python train.py --horizontal_flip=true --cond_dim=256 --eps=1e-08 --weight_decay=0.09
Rows from block 14, named by matrix and row number. Rows with one number belong to one channel. Each number is 200 + 30 x the weight over its row's rms, rounded and kept within 0 to 999. All counts start at 0. After the name is the row's rms in percent of the matrix's.
# convs0: first 3x3 conv (model.decb.1.1.convs.0.weight, 128x128x3x3), inputs 0-12, a 3x3 kernel for each
# convs1: second 3x3 conv (model.decb.1.1.convs.1.weight, 128x128x3x3, transposed), outputs 0-12, a 3x3 kernel for each
convs0.27,078,131,145,194,158,163,211,181,163,185,176,198,190,168,202,199,165,181,179,242,212,220,204,162,207,253,226,231,184,214,273,151,177,257,198,214,250,176,199,213,171,201,204,213,237,214,205,232,270,224,197,244,205,146,191,243,253,224,174,202,186,136,133,139,217,217,236,225,224,251,258,260,277,180,160,182,163,141,191,199,180,199,189,201,202,239,277,241,229,251,207,196,223,167,197,204,145,186,177,146,208,214,238,191,157,188,225,193,191,216,164,188,195,159,199,225,208,222
convs0.28,082,188,215,223,245,173,214,219,203,253,223,217,203,225,231,208,178,191,188,208,188,204,236,202,170,194,209,247,191,229,201,223,235,214,195,237,205,243,253,269,170,237,209,191,222,234,220,223,185,218,210,252,179,185,172,223,242,215,219,216,239,167,206,187,170,186,144,215,213,167,161,184,147,124,199,140,163,265,211,132,210,173,294,233,200,275,223,186,269,216,230,230,214,193,209,175,199,235,197,197,175,152,210,191,128,184,257,210,210,161,166,156,177,198,188,145,172,182
convs0.29,092,224,207,134,195,216,153,183,185,207,216,211,242,219,186,230,261,248,278,232,153,217,247,203,186,246,205,191,198,190,177,213,199,191,221,197,190,184,192,175,245,218,235,238,260,252,156,157,183,239,201,226,232,194,250,223,196,238,215,192,220,200,202,178,209,169,218,187,206,206,240,222,195,196,173,205,246,207,205,198,192,185,257,245,251,220,212,212,200,224,186,231,200,199,209,256,219,248,189,171,207,227,250,170,178,206,214,189,189,171,177,214,184,175,209,169,201,196
convs0.30,097,233,176,203,213,223,239,203,190,132,202,183,247,192,176,214,238,202,219,235,194,228,175,153,184,196,230,211,184,185,178,195,202,182,160,181,190,224,215,197,276,258,196,239,221,218,219,186,196,261,177,201,204,223,239,154,150,187,220,214,254,192,206,247,182,242,214,212,184,162,182,234,187,269,197,204,235,146,218,180,217,250,155,203,172,226,233,192,200,284,219,207,216,201,225,226,186,270,229,221,171,172,241,162,176,237,151,184,191,182,211,182,174,178,195,183,195,198
convs0.31,132,218,215,207,219,205,200,203,182,200,180,169,175,188,180,178,213,196,183,239,197,192,189,185,188,193,173,199,168,148,160,164,148,157,179,162,169,188,183,220,223,232,222,231,251,237,181,183,231,192,180,213,206,178,202,214,208,223,181,189,224,178,201,235,184,195,188,169,173,180,166,181,185,227,206,218,218,210,217,218,205,213,174,162,169,222,214,208,173,179,199,189,185,166,196,209,189,170,193,176,212,203,203,216,223,218,215,224,216,166,141,156,175,162,174,182,170,160
convs0.32,113,178,188,202,196,189,207,188,184,192,213,213,195,240,240,221,220,227,223,192,195,187,205,197,186,202,194,186,190,193,194,203,209,203,216,218,212,200,198,203,200,198,202,205,208,213,222,207,204,204,201,189,191,201,200,186,190,195,181,185,189,184,180,178,231,235,220,228,228,222,234,231,238,263,263,271,253,257,259,254,264,273,219,197,199,218,205,200,212,211,207,200,193,192,206,207,208,206,204,199,208,207,200,207,210,199,217,212,207,293,276,261,300,286,257,295,280,270
convs0.33,090,226,190,135,178,160,183,215,150,183,225,243,205,228,271,223,192,238,220,198,196,190,189,153,208,192,173,226,188,196,208,218,221,219,182,211,186,162,158,219,190,212,242,227,242,271,241,191,226,217,200,219,153,183,145,202,145,144,206,249,193,191,184,197,232,208,224,250,205,195,221,243,179,185,184,203,219,161,195,195,199,171,176,234,262,204,188,209,234,193,170,203,172,219,218,188,225,227,178,186,189,210,200,221,202,181,230,229,180,231,213,208,207,188,209,169,198,247
convs0.34,084,212,216,192,171,157,188,204,223,249,247,241,221,222,199,215,218,219,213,170,186,180,181,212,178,144,181,154,187,187,180,208,202,202,203,173,173,175,183,161,213,245,228,220,197,140,280,193,247,219,153,172,235,191,271,244,215,222,246,216,212,255,257,204,193,213,212,220,301,248,193,266,216,225,226,240,227,177,213,191,197,250,200,212,176,217,198,215,160,212,194,188,200,204,206,232,220,213,236,207,214,222,210,224,206,198,196,190,209,249,234,236,273,282,248,257,282,238
convs0.35,097,214,197,145,228,219,189,181,217,217,194,219,226,194,216,205,225,246,231,185,148,158,194,164,160,240,218,204,190,232,184,201,248,176,208,222,155,212,212,234,221,212,250,240,226,227,153,201,206,178,179,236,259,237,209,218,221,289,156,210,265,177,154,189,234,278,268,192,229,229,164,194,205,144,177,170,249,310,262,252,300,215,225,232,224,212,235,288,187,231,250,221,171,218,219,176,211,203,178,207,207,196,218,205,106,131,224,139,160,232,235,191,220,222,204,208,213,230
convs0.36,092,232,207,261,159,205,216,200,195,244,232,158,148,207,216,186,202,224,245,223,171,158,200,123,165,176,170,167,180,187,170,213,168,182,216,196,208,179,180,188,151,173,160,204,206,209,196,212,155,237,218,193,219,151,192,225,213,132,193,246,253,225,237,208,188,220,170,232,228,260,244,223,192,250,183,212,164,155,212,209,172,181,192,124,145,225,240,172,228,144,164,201,174,203,159,154,175,205,178,137,199,216,176,205,164,203,233,210,191,203,212,202,225,195,223,211,192,220
convs0.37,091,237,237,190,205,166,150,204,181,204,227,223,166,224,247,215,187,203,175,207,204,224,186,200,199,175,208,181,205,234,204,227,225,200,222,224,168,267,269,267,165,178,182,169,203,187,213,209,199,220,208,251,207,223,217,212,208,134,195,253,239,223,210,186,226,262,237,210,168,246,196,175,182,184,237,226,206,230,250,252,235,195,220,213,198,209,214,251,236,241,242,202,230,276,187,142,210,199,170,221,203,243,206,276,252,231,206,244,242,215,198,200,208,191,177,231,167,195
convs0.38,094,127,176,205,100,168,191,193,182,201,217,222,181,213,224,228,183,242,218,208,145,209,182,160,166,185,149,159,198,196,220,229,178,240,191,202,207,189,215,242,96,153,229,118,205,184,180,200,163,234,283,170,213,256,207,169,201,263,198,199,251,204,265,213,237,212,213,236,246,213,217,265,175,193,170,214,191,222,217,198,248,199,175,203,207,191,254,241,244,172,200,182,241,248,208,191,182,166,176,206,233,222,227,223,153,194,203,148,215,217,230,177,181,199,219,231,223,238
convs0.39,100,215,211,204,183,255,164,230,169,181,234,208,205,197,213,206,178,231,197,203,198,146,214,203,133,205,227,208,171,204,213,211,192,168,236,210,188,177,203,171,191,221,205,206,212,165,186,186,219,235,181,194,201,194,213,208,223,253,227,190,328,201,185,260,218,205,195,262,164,232,223,206,211,238,235,183,233,188,227,189,177,215,190,212,192,232,221,199,206,189,226,156,211,166,179,227,171,213,178,175,187,193,161,223,260,235,220,231,201,203,239,200,224,187,219,192,158,224
convs0.40,097,197,175,180,181,187,190,127,206,220,187,194,190,222,224,234,190,197,217,189,223,189,207,174,194,203,191,174,212,204,188,240,194,224,224,214,213,157,236,209,166,227,220,133,218,201,220,226,258,245,202,212,203,189,228,166,141,185,188,220,207,179,176,205,201,195,203,239,173,157,251,152,210,191,231,176,224,255,212,178,217,175,195,202,201,222,263,213,176,206,190,160,172,216,142,220,192,148,172,184,196,190,177,240,193,171,197,180,190,219,207,197,216,228,193,211,230,215
convs0.41,094,214,192,226,187,190,172,174,198,183,205,214,190,196,167,227,179,183,165,193,230,178,246,227,167,193,214,201,221,211,197,204,255,182,184,182,165,174,235,171,230,298,239,199,245,205,159,223,214,173,210,192,228,194,196,193,222,194,133,234,135,214,154,153,195,206,221,177,205,218,183,229,214,210,229,229,253,213,210,198,212,196,255,208,240,174,247,200,143,205,189,227,149,201,191,154,187,191,155,151,169,188,140,207,252,219,188,211,200,209,219,194,235,208,203,238,194,212
convs0.42,097,201,148,207,200,187,213,193,157,214,229,197,206,217,164,229,254,203,208,183,224,171,206,214,211,190,180,188,217,226,204,174,201,207,175,229,206,196,165,149,214,237,166,209,228,189,146,213,210,198,208,157,179,180,235,191,253,146,239,284,227,228,239,210,276,177,168,150,200,218,164,207,180,190,236,226,167,218,175,199,230,208,137,204,224,195,204,186,171,173,190,188,155,150,219,184,208,200,187,209,175,212,155,253,291,190,185,208,182,207,200,200,192,218,198,212,210,209
convs0.43,132,147,158,194,165,155,200,166,131,169,203,209,214,188,196,198,186,197,184,141,169,149,158,165,145,154,153,168,205,217,214,208,209,211,215,203,197,193,182,220,186,196,206,192,213,236,252,223,233,201,208,203,208,190,188,203,232,219,266,245,223,204,211,225,230,223,222,238,228,221,213,235,231,242,226,235,239,226,230,230,231,258,198,223,190,224,258,212,213,230,199,180,196,163,191,154,162,161,156,173,193,190,189,183,194,198,168,178,185,177,185,171,196,182,178,173,156,161
convs0.44,094,152,179,173,206,199,151,189,204,192,208,180,203,169,153,185,226,206,198,208,197,186,242,160,191,199,210,223,205,193,183,202,185,213,209,206,215,256,218,225,209,181,215,244,191,194,122,141,190,193,210,176,185,219,219,203,209,274,257,229,206,163,193,227,205,171,227,247,196,239,216,226,224,194,218,209,210,205,204,177,176,180,199,161,117,187,238,195,207,179,197,209,240,216,224,210,219,195,202,202,205,238,258,213,160,242,218,203,215,190,218,207,202,237,207,174,180,199
convs0.45,076,192,223,211,241,203,192,214,180,190,178,177,169,184,189,206,186,191,211,178,212,184,198,217,197,175,211,180,192,214,207,217,204,206,213,203,194,196,154,187,178,215,215,180,168,211,203,221,162,159,239,193,177,173,202,174,181,176,184,192,216,154,179,186,200,184,223,205,108,188,204,208,156,195,179,186,151,165,154,182,161,165,200,212,190,191,130,205,211,131,210,171,186,194,202,157,193,202,224,184,190,191,217,168,143,166,207,166,204,190,219,194,223,161,221,178,201,194
convs0.46,096,231,201,200,213,176,241,195,200,171,219,167,152,215,217,241,196,193,275,238,189,201,221,221,213,240,267,270,179,193,212,229,211,219,194,204,204,213,215,206,235,185,159,210,191,238,184,230,218,164,189,197,215,179,206,163,99,119,231,178,182,210,237,221,201,229,201,238,206,204,182,219,202,210,178,243,175,162,208,215,209,193,228,143,142,186,132,186,235,208,219,224,210,223,240,195,221,237,227,202,246,215,225,198,178,196,201,188,194,198,198,183,162,211,231,225,198,206
convs0.47,100,196,206,214,186,192,204,172,171,190,158,193,191,186,229,231,175,206,225,187,208,236,203,222,230,210,212,234,210,226,232,226,246,235,210,238,228,207,180,235,179,183,234,195,209,217,224,233,238,223,217,201,227,258,212,166,181,202,177,173,187,204,198,187,242,226,221,246,250,246,238,236,236,258,281,258,267,297,275,259,288,257,227,215,271,239,220,241,237,234,237,191,191,217,206,185,216,213,212,218,223,223,259,211,213,239,229,228,236,238,229,260,238,246,259,261,255,253
convs0.48,078,220,201,207,243,186,180,201,178,206,195,196,205,222,215,215,226,215,209,216,208,175,218,235,218,190,231,196,178,200,211,204,222,197,194,187,177,219,190,215,178,152,169,204,134,176,167,217,171,202,200,192,224,198,180,207,188,173,228,209,212,227,249,195,181,217,187,197,248,183,181,189,181,249,244,223,257,240,240,209,229,242,236,211,217,165,175,226,182,201,211,196,185,205,198,187,198,215,199,188,191,231,228,218,248,246,212,234,236,200,209,200,188,208,185,198,199,206
convs0.49,074,204,189,190,211,199,154,196,148,145,205,194,201,186,182,208,199,216,222,197,202,218,207,174,208,211,209,202,198,198,203,214,147,160,216,212,215,176,237,139,193,259,224,156,221,202,198,223,185,145,240,223,185,184,206,198,174,212,214,201,237,208,192,165,197,203,176,197,258,203,190,228,195,176,219,195,211,204,226,169,213,183,177,230,209,220,258,217,208,186,169,189,178,174,170,182,146,183,172,150,178,188,178,186,224,188,184,193,162,206,190,195,191,204,202,204,196,208
convs0.50,097,203,237,244,190,203,235,169,177,238,187,195,176,210,202,219,181,244,244,226,200,174,185,239,218,172,247,240,137,109,120,89,114,139,149,167,154,240,210,235,184,201,222,208,237,195,172,247,209,190,198,237,243,210,193,202,187,200,233,225,236,225,219,192,216,202,173,192,206,216,234,203,208,225,243,219,193,256,218,215,250,234,190,199,216,199,218,254,206,225,225,243,207,214,200,232,205,234,250,228,186,187,183,180,226,226,183,233,225,210,217,160,190,195,242,186,187,196
convs0.51,095,190,238,209,233,243,229,208,221,169,202,199,172,203,233,196,169,184,171,197,248,190,209,273,182,200,222,207,137,156,171,147,101,122,154,135,164,207,211,227,128,201,224,184,209,199,138,256,216,218,253,155,176,199,143,208,187,229,211,173,163,207,155,123,191,221,168,224,228,186,215,170,211,224,221,205,205,222,199,225,266,226,190,198,178,236,273,271,221,251,258,196,240,207,238,230,219,225,202,248,187,210,204,185,232,225,193,186,180,211,210,187,251,229,226,188,200,203
convs0.52,101,228,210,227,255,224,226,239,217,203,223,229,238,178,174,201,183,178,180,240,246,217,238,297,255,224,264,200,159,128,142,77,53,117,97,111,164,212,188,191,231,222,184,197,227,193,217,224,156,204,258,180,193,175,213,225,202,223,231,197,200,225,214,232,176,212,211,173,235,230,185,212,172,265,179,203,212,166,194,225,204,282,232,192,165,192,216,200,203,184,191,243,242,224,191,243,209,219,206,184,171,222,190,204,270,218,176,218,176,226,269,244,256,299,290,195,224,214
convs0.53,126,194,211,159,189,202,205,209,205,216,223,219,196,204,265,214,199,220,183,132,168,176,193,185,154,179,195,179,173,157,148,165,189,163,183,155,186,142,196,182,205,243,229,149,198,187,125,184,186,194,212,189,191,199,161,143,138,175,187,189,184,163,157,147,146,189,167,188,186,185,178,186,170,175,210,170,223,222,197,176,215,199,120,230,119,210,261,202,144,224,150,136,212,169,191,269,194,178,225,209,173,219,194,221,232,247,165,225,198,176,175,189,168,173,195,196,180,201
convs0.54,104,245,195,226,121,184,162,257,239,238,196,194,182,173,214,203,197,196,197,138,191,230,231,249,209,227,186,187,201,200,197,184,154,204,175,203,223,199,149,207,149,174,171,180,190,197,283,151,216,210,118,250,189,210,249,158,227,183,181,228,228,138,200,197,239,180,222,232,149,252,194,209,211,197,201,203,229,212,184,209,204,194,68,167,195,209,260,197,192,207,155,199,158,196,191,155,169,179,175,164,193,181,211,200,230,219,178,197,180,230,193,197,182,211,196,207,191,203
convs0.55,069,220,215,201,243,223,210,199,177,202,209,199,173,197,207,191,192,200,202,189,220,202,196,243,204,185,218,180,187,186,196,209,199,208,194,202,186,218,141,184,196,199,222,212,220,195,182,230,168,156,275,158,185,242,201,160,171,205,214,256,214,192,207,180,187,191,179,201,143,175,188,211,203,205,218,202,218,154,229,184,231,188,210,252,198,205,228,225,196,201,193,192,188,181,214,224,197,196,223,193,209,232,222,216,251,203,221,201,220,210,203,212,200,224,201,215,207,206
convs0.56,081,218,173,198,225,228,174,179,167,165,179,203,188,200,225,208,193,203,184,182,195,195,207,242,207,183,202,208,200,213,224,191,207,189,199,189,189,201,231,203,221,166,182,180,175,187,174,218,145,184,259,228,209,221,234,184,162,172,219,221,193,219,191,211,219,249,213,242,304,270,198,250,216,203,230,197,230,233,231,204,224,211,189,247,203,215,250,249,209,174,183,223,176,177,189,210,166,191,202,162,191,222,203,198,277,256,202,233,221,190,214,197,195,232,203,194,201,191
convs1.27,076,186,250,239,133,178,250,228,226,234,194,194,203,205,193,184,213,210,189,197,183,199,165,151,188,158,142,168,200,227,224,216,243,232,203,247,230,201,208,186,221,222,190,205,207,193,183,144,185,212,172,180,207,229,237,196,200,231,171,140,198,193,150,175,212,192,169,191,162,165,122,114,148,200,194,210,223,208,208,225,211,205,142,101,159,136,122,161,164,222,223,207,209,216,221,224,249,233,208,223,205,202,221,191,194,207,200,203,202,223,214,213,223,210,208,226,228,223
convs1.28,095,203,196,111,164,184,190,190,174,221,210,217,230,208,200,215,220,210,210,226,208,224,194,163,210,210,184,212,190,190,191,187,202,215,184,192,177,185,169,221,172,210,187,149,193,214,248,201,191,222,176,179,238,222,186,220,217,205,196,193,210,181,179,183,276,243,244,233,197,204,260,265,245,198,174,209,205,184,196,211,225,227,221,175,211,184,164,126,235,190,194,182,182,186,206,217,221,221,213,224,174,203,197,180,171,197,207,228,255,223,216,221,236,211,232,248,236,229
convs1.29,107,209,219,228,263,154,231,236,206,171,182,206,208,165,211,228,194,198,211,191,158,159,229,194,176,183,166,204,206,200,162,200,201,182,211,214,195,217,180,166,197,204,189,186,171,216,147,199,177,200,210,207,173,259,246,207,224,218,221,230,163,148,160,175,192,164,189,219,193,222,212,164,221,202,174,177,173,172,183,199,192,240,223,210,227,242,167,177,98,99,171,194,210,192,194,176,168,175,240,202,187,179,209,173,142,169,157,182,196,222,228,196,201,221,196,187,212,223
convs1.30,106,199,237,143,193,168,198,159,243,160,211,203,200,209,203,194,210,185,171,236,181,198,202,147,198,219,171,156,211,198,198,223,207,206,207,220,230,230,184,210,150,173,179,222,181,262,200,226,176,212,207,211,117,195,218,194,170,174,177,179,243,212,183,197,230,176,191,193,209,153,156,211,185,239,186,211,212,198,180,177,204,178,223,204,242,186,117,195,299,220,181,209,210,212,198,172,184,197,217,217,218,237,219,227,195,226,219,225,220,197,229,198,208,214,162,200,204,172
convs1.31,095,187,254,244,112,209,291,146,216,240,196,199,200,188,191,194,193,186,192,211,210,225,195,187,211,218,204,230,176,200,191,206,212,195,182,201,184,242,227,207,230,166,178,232,200,200,209,207,226,239,221,198,224,235,223,180,151,159,234,156,142,196,181,190,209,202,193,205,211,207,184,183,196,231,229,210,228,224,226,233,226,242,229,150,167,190,120,148,259,250,257,220,179,240,224,170,233,242,193,258,198,197,207,194,210,210,217,206,199,154,177,142,178,201,172,160,173,136
convs1.32,065,241,200,139,226,200,188,254,214,183,203,198,180,213,213,194,214,213,207,214,195,186,194,182,180,170,169,182,166,180,189,194,214,213,215,234,245,189,178,175,177,179,179,166,141,153,193,214,190,184,223,222,177,231,251,189,171,166,161,153,142,154,169,165,178,195,213,165,186,225,163,161,178,150,154,159,182,167,164,209,216,200,231,188,224,169,117,164,156,167,223,199,188,171,174,192,174,157,182,181,208,200,203,218,192,204,237,187,211,181,195,206,191,188,197,203,176,167
convs1.33,087,242,225,170,265,265,210,265,180,201,192,198,189,194,204,187,180,196,189,198,185,195,189,162,211,216,167,202,173,161,170,156,150,159,169,177,186,142,173,199,190,253,193,192,266,243,191,200,192,160,137,186,182,186,136,271,239,202,214,199,241,242,194,200,163,170,177,202,129,161,206,191,205,174,164,183,183,167,174,199,216,191,222,166,223,182,189,165,188,186,171,199,226,222,160,180,229,216,225,227,202,233,235,201,171,240,258,193,234,173,186,198,183,165,177,199,190,186
convs1.34,093,203,203,198,147,219,257,186,267,235,184,205,205,182,214,213,189,212,200,215,207,202,221,254,204,210,256,217,159,180,182,173,177,157,192,169,151,229,261,206,227,239,202,244,183,211,209,171,189,200,158,148,191,146,188,204,141,187,280,190,146,218,202,220,162,179,175,188,242,180,211,204,192,184,201,192,174,229,255,159,178,192,229,224,221,183,176,222,234,216,219,188,198,155,216,177,143,160,146,186,217,225,213,253,249,238,206,195,197,150,164,129,168,188,132,160,150,126
convs1.35,112,217,193,215,165,209,191,185,239,204,185,219,234,168,176,198,203,175,180,222,171,201,183,120,182,231,211,228,199,219,233,187,185,227,198,188,181,188,208,203,145,95,148,213,183,217,177,187,223,166,126,216,216,182,237,252,218,228,240,156,150,151,153,223,191,169,174,216,169,140,235,181,232,163,218,197,195,230,211,200,168,195,188,126,179,187,178,212,150,222,245,218,200,271,186,192,232,220,229,243,168,163,249,158,187,227,187,223,200,212,198,192,230,226,221,219,213,181
convs1.36,113,187,242,211,172,124,257,159,212,228,205,183,231,206,150,187,205,211,204,255,209,202,214,194,240,228,208,244,193,164,166,188,164,183,217,192,198,176,236,202,187,289,161,201,199,172,233,177,236,262,188,187,237,208,153,216,180,158,176,209,208,246,205,196,188,216,209,228,165,226,231,232,215,259,220,208,221,194,246,205,203,198,195,211,219,174,201,223,239,189,193,245,195,187,203,176,187,200,163,133,211,197,244,249,184,175,212,231,225,204,185,226,209,187,203,202,204,203
convs1.37,112,186,249,116,235,184,189,247,133,228,203,186,199,213,193,202,221,208,200,262,212,202,202,170,197,191,189,228,186,197,213,182,163,183,196,178,195,165,160,225,149,184,180,119,186,174,170,185,190,175,204,259,206,206,217,235,207,147,218,170,201,197,168,203,232,225,231,182,164,162,152,153,167,215,194,191,141,149,152,172,180,203,151,162,173,192,213,181,133,234,194,204,168,245,160,163,238,208,179,201,193,214,181,177,178,155,193,184,204,205,220,231,202,189,228,230,241,242
convs1.38,101,177,177,233,147,209,251,241,234,249,192,210,221,209,194,208,222,211,207,221,202,234,202,169,209,212,196,225,186,219,194,210,228,212,198,201,202,209,277,224,204,237,237,175,191,227,153,171,157,233,206,134,242,193,170,224,183,204,197,177,201,123,198,237,197,225,239,181,197,159,187,101,146,168,213,200,174,206,218,159,180,212,210,155,164,177,170,246,188,248,227,221,204,172,259,199,195,208,161,199,207,208,202,199,186,140,216,208,185,215,190,200,198,191,165,195,227,205
convs1.39,109,188,238,229,186,168,218,199,191,212,187,195,190,188,233,215,191,212,186,220,181,202,214,196,176,188,229,223,168,182,183,180,194,174,210,217,192,223,207,185,250,185,221,253,159,177,163,193,205,204,217,184,230,181,195,179,203,219,175,173,128,141,172,179,202,179,213,237,229,206,193,181,158,251,193,180,202,160,217,171,230,238,200,210,157,170,147,181,273,238,236,230,242,214,222,145,171,202,214,255,178,218,196,206,181,157,233,190,227,207,240,241,159,206,206,183,209,203
convs1.40,089,170,228,249,265,186,244,217,200,216,192,188,196,222,234,186,200,208,165,221,188,194,237,204,175,188,220,188,216,197,184,229,225,206,203,205,169,199,203,186,129,247,199,157,149,228,236,160,207,239,148,182,181,186,175,185,196,228,250,189,234,226,243,257,177,233,210,216,239,170,192,259,224,196,192,196,198,210,187,212,235,191,217,262,221,175,186,192,207,208,202,281,181,179,285,155,219,223,215,202,173,166,185,208,228,186,132,232,187,204,199,175,242,228,182,216,207,199
convs1.41,096,225,205,187,173,230,171,162,203,165,174,204,180,209,280,200,187,214,190,169,201,209,190,258,175,175,204,167,212,246,225,221,267,200,195,188,189,221,179,172,177,117,216,162,158,178,182,210,196,229,250,183,226,181,197,169,246,182,248,241,225,189,198,229,204,145,190,157,209,192,173,237,187,169,182,195,177,225,189,180,193,146,197,209,202,255,141,270,213,177,245,224,212,195,203,249,183,213,246,175,184,150,130,150,206,182,179,196,172,195,233,211,211,239,186,220,205,188
convs1.42,104,195,233,199,169,231,204,160,234,167,199,179,188,188,217,213,184,223,218,222,198,184,185,236,203,185,215,207,198,202,200,182,199,189,186,178,197,236,239,219,280,163,166,232,190,219,199,226,221,157,239,220,206,210,211,204,117,173,157,244,205,163,223,154,248,253,244,245,132,200,192,198,250,185,254,217,237,196,185,235,177,225,180,159,208,225,230,169,257,224,206,218,206,171,178,227,138,179,185,181,167,214,186,151,211,170,179,184,176,207,213,220,186,195,200,193,189,182
convs1.43,096,186,239,198,160,187,284,205,213,230,198,207,212,198,204,212,201,208,208,215,197,224,190,159,220,201,161,213,181,218,202,204,230,227,197,226,205,230,214,218,200,197,161,163,183,197,224,197,238,239,213,232,222,217,210,224,195,181,267,189,169,229,208,236,237,269,258,241,212,218,221,177,215,210,215,182,218,199,187,234,211,200,267,164,178,224,154,190,274,274,264,245,219,297,230,162,283,263,219,302,199,185,227,187,178,199,235,209,207,198,184,200,177,165,168,197,180,176
convs1.44,096,254,219,236,188,212,233,225,174,218,214,193,219,201,145,190,215,189,187,226,201,273,224,177,215,231,234,199,186,188,214,200,185,191,202,185,189,232,208,168,197,192,160,183,185,188,218,176,188,248,216,193,221,227,239,173,205,207,211,188,230,147,166,224,220,174,227,184,146,177,174,176,193,238,247,218,193,175,231,193,180,160,206,217,198,196,228,234,217,208,161,188,218,196,196,226,197,147,188,159,185,139,238,234,213,142,156,190,163,208,184,190,209,246,221,185,205,209
convs1.45,103,211,218,175,207,240,188,203,203,186,197,197,211,188,177,188,205,196,193,205,212,178,231,323,231,174,200,174,206,260,195,226,323,234,200,250,194,204,135,184,191,121,184,190,174,179,168,196,155,200,324,198,199,219,151,163,239,163,211,204,244,182,183,180,185,201,175,193,322,227,170,213,217,200,131,198,195,146,188,203,141,206,191,230,198,172,232,206,190,220,191,192,173,179,217,209,197,165,201,205,207,185,220,191,208,162,223,178,207,202,168,181,123,93,138,208,146,192
convs1.46,118,140,195,253,198,146,246,188,234,213,201,211,216,189,196,212,201,193,188,231,208,227,207,221,203,198,203,220,213,220,207,237,189,192,235,208,214,234,206,192,185,206,168,252,222,196,257,187,164,193,164,149,259,169,176,173,191,231,198,220,183,265,234,179,195,264,222,207,172,215,276,215,182,203,234,200,221,239,211,172,177,174,219,192,132,176,202,218,197,123,203,208,176,216,192,146,191,204,212,221,200,176,192,211,158,202,221,203,186,182,205,187,204,227,220,179,210,229
convs1.47,092,198,245,197,194,269,212,250,247,143,219,199,183,213,190,174,218,205,186,203,197,208,183,192,224,213,203,216,220,200,196,209,191,189,212,220,225,183,217,206,178,198,221,191,184,231,212,188,216,210,190,192,174,157,216,214,210,178,246,200,161,257,249,221,219,192,203,190,200,211,163,146,179,167,182,186,181,177,193,184,199,208,244,156,168,159,160,184,172,214,238,205,201,209,181,160,222,209,197,292,172,214,215,181,199,231,212,196,234,194,212,166,193,203,161,201,211,188
convs1.48,070,164,209,219,144,195,198,174,200,250,202,228,214,234,249,238,214,226,207,216,189,219,198,170,185,211,192,226,177,185,157,185,190,177,175,185,175,223,189,238,166,127,169,231,189,229,189,181,149,208,212,175,211,247,229,236,188,175,210,192,164,232,198,215,175,184,224,163,175,210,166,167,197,204,211,206,214,213,211,184,195,211,230,133,257,147,132,190,230,191,291,180,186,153,213,201,174,189,177,180,188,229,198,201,236,213,183,198,193,172,231,166,222,268,227,164,208,157
convs1.49,101,234,203,221,225,213,194,255,195,234,208,167,209,160,95,183,211,175,212,197,163,196,173,137,206,186,186,203,213,162,202,175,98,183,214,184,213,210,169,180,226,223,159,162,191,216,227,203,215,212,142,219,210,190,172,214,194,172,145,133,158,252,193,197,213,211,199,203,217,176,201,166,206,221,218,186,219,200,212,193,181,195,194,234,197,190,316,215,184,183,189,189,194,225,191,140,218,181,162,215,207,200,232,242,145,200,208,199,216,200,190,207,202,185,207,191,208,202
convs1.50,111,261,182,216,222,198,250,220,192,190,186,219,217,208,239,205,190,204,185,203,197,220,226,223,207,205,204,202,211,191,199,198,216,215,217,183,222,128,161,157,224,176,239,211,215,177,182,165,211,200,278,240,140,149,217,215,203,203,226,202,192,222,176,207,192,169,172,194,194,189,271,182,165,240,189,160,219,194,188,187,191,211,193,216,187,212,145,206,201,149,187,193,207,236,223,225,243,181,205,207,211,217,222,196,222,199,143,235,193,175,211,213,188,235,191,194,206,208
convs1.51,107,164,123,260,155,111,218,189,204,193,214,193,193,216,167,179,190,191,201,196,205,225,194,202,209,207,183,203,217,220,200,231,192,199,235,222,239,206,223,191,208,187,172,187,152,150,188,240,237,229,149,139,204,212,215,259,194,196,186,235,232,195,179,223,199,199,206,178,205,157,239,220,189,198,228,201,228,168,203,243,195,235,148,179,153,174,222,215,201,163,214,132,166,155,152,182,134,146,140,189,190,212,191,178,208,171,173,222,192,211,178,168,212,184,166,212,188,173
convs1.52,114,232,221,263,289,171,151,260,203,226,189,208,197,195,192,194,219,197,186,200,216,180,193,191,202,190,172,180,188,194,218,189,224,205,206,228,202,194,193,191,139,158,242,167,187,186,206,148,179,233,232,167,158,206,155,223,231,250,192,220,152,225,258,226,229,177,175,192,201,206,203,180,191,182,195,240,224,201,229,256,242,237,224,221,182,181,192,246,139,176,212,163,219,194,203,234,201,205,221,200,190,206,211,205,184,183,190,205,213,181,209,197,190,194,192,198,206,220
convs1.53,087,177,150,267,230,222,156,197,220,219,184,202,202,190,217,192,196,212,182,203,184,183,229,253,209,198,152,198,200,192,197,166,213,171,194,228,204,221,148,210,169,236,206,213,196,228,175,238,168,196,223,262,207,213,192,212,231,229,146,174,256,221,195,181,181,178,204,195,195,195,214,222,206,224,182,209,208,189,215,202,160,208,173,211,188,191,261,208,185,118,204,197,185,180,198,227,206,221,182,196,188,236,214,250,180,239,186,195,187,200,191,187,183,66,211,176,190,197
convs1.54,089,229,210,165,220,175,231,194,245,210,195,198,206,194,189,200,207,194,201,223,162,193,219,186,194,186,192,178,201,201,190,197,198,206,188,224,197,180,210,189,165,247,193,166,190,279,203,191,221,246,170,263,231,243,199,191,235,200,215,189,232,193,211,190,184,217,195,223,118,180,193,188,193,216,208,213,187,158,176,196,193,204,253,191,171,202,213,169,225,221,217,230,199,234,225,185,244,222,204,191,166,222,240,208,139,184,242,196,235,204,204,212,208,146,181,220,192,185
convs1.55,108,183,185,218,226,161,174,207,161,197,200,190,191,203,214,198,191,197,187,191,202,179,230,255,180,179,227,183,200,205,208,197,224,220,212,187,199,178,233,212,193,187,204,201,215,205,183,189,185,167,228,220,184,140,218,217,148,189,132,341,221,174,232,200,200,220,230,189,80,221,212,250,216,203,205,207,187,77,162,209,166,218,192,200,209,236,208,157,188,191,169,182,201,190,181,270,189,195,211,201,211,228,185,227,269,161,183,160,180,193,196,181,195,216,214,193,167,175
convs1.56,101,196,192,195,114,329,221,203,169,215,184,188,187,194,239,205,182,199,193,180,160,173,205,249,196,226,222,214,210,212,212,208,179,179,194,156,202,192,251,191,228,191,191,212,175,229,142,175,215,208,232,183,194,193,192,198,207,224,227,135,175,199,245,224,164,219,172,210,229,212,181,192,207,181,196,174,182,195,186,201,190,190,191,159,262,230,228,184,179,208,207,208,223,197,215,298,192,196,208,172,177,180,215,181,268,170,180,203,180,196,194,198,227,244,207,221,216,190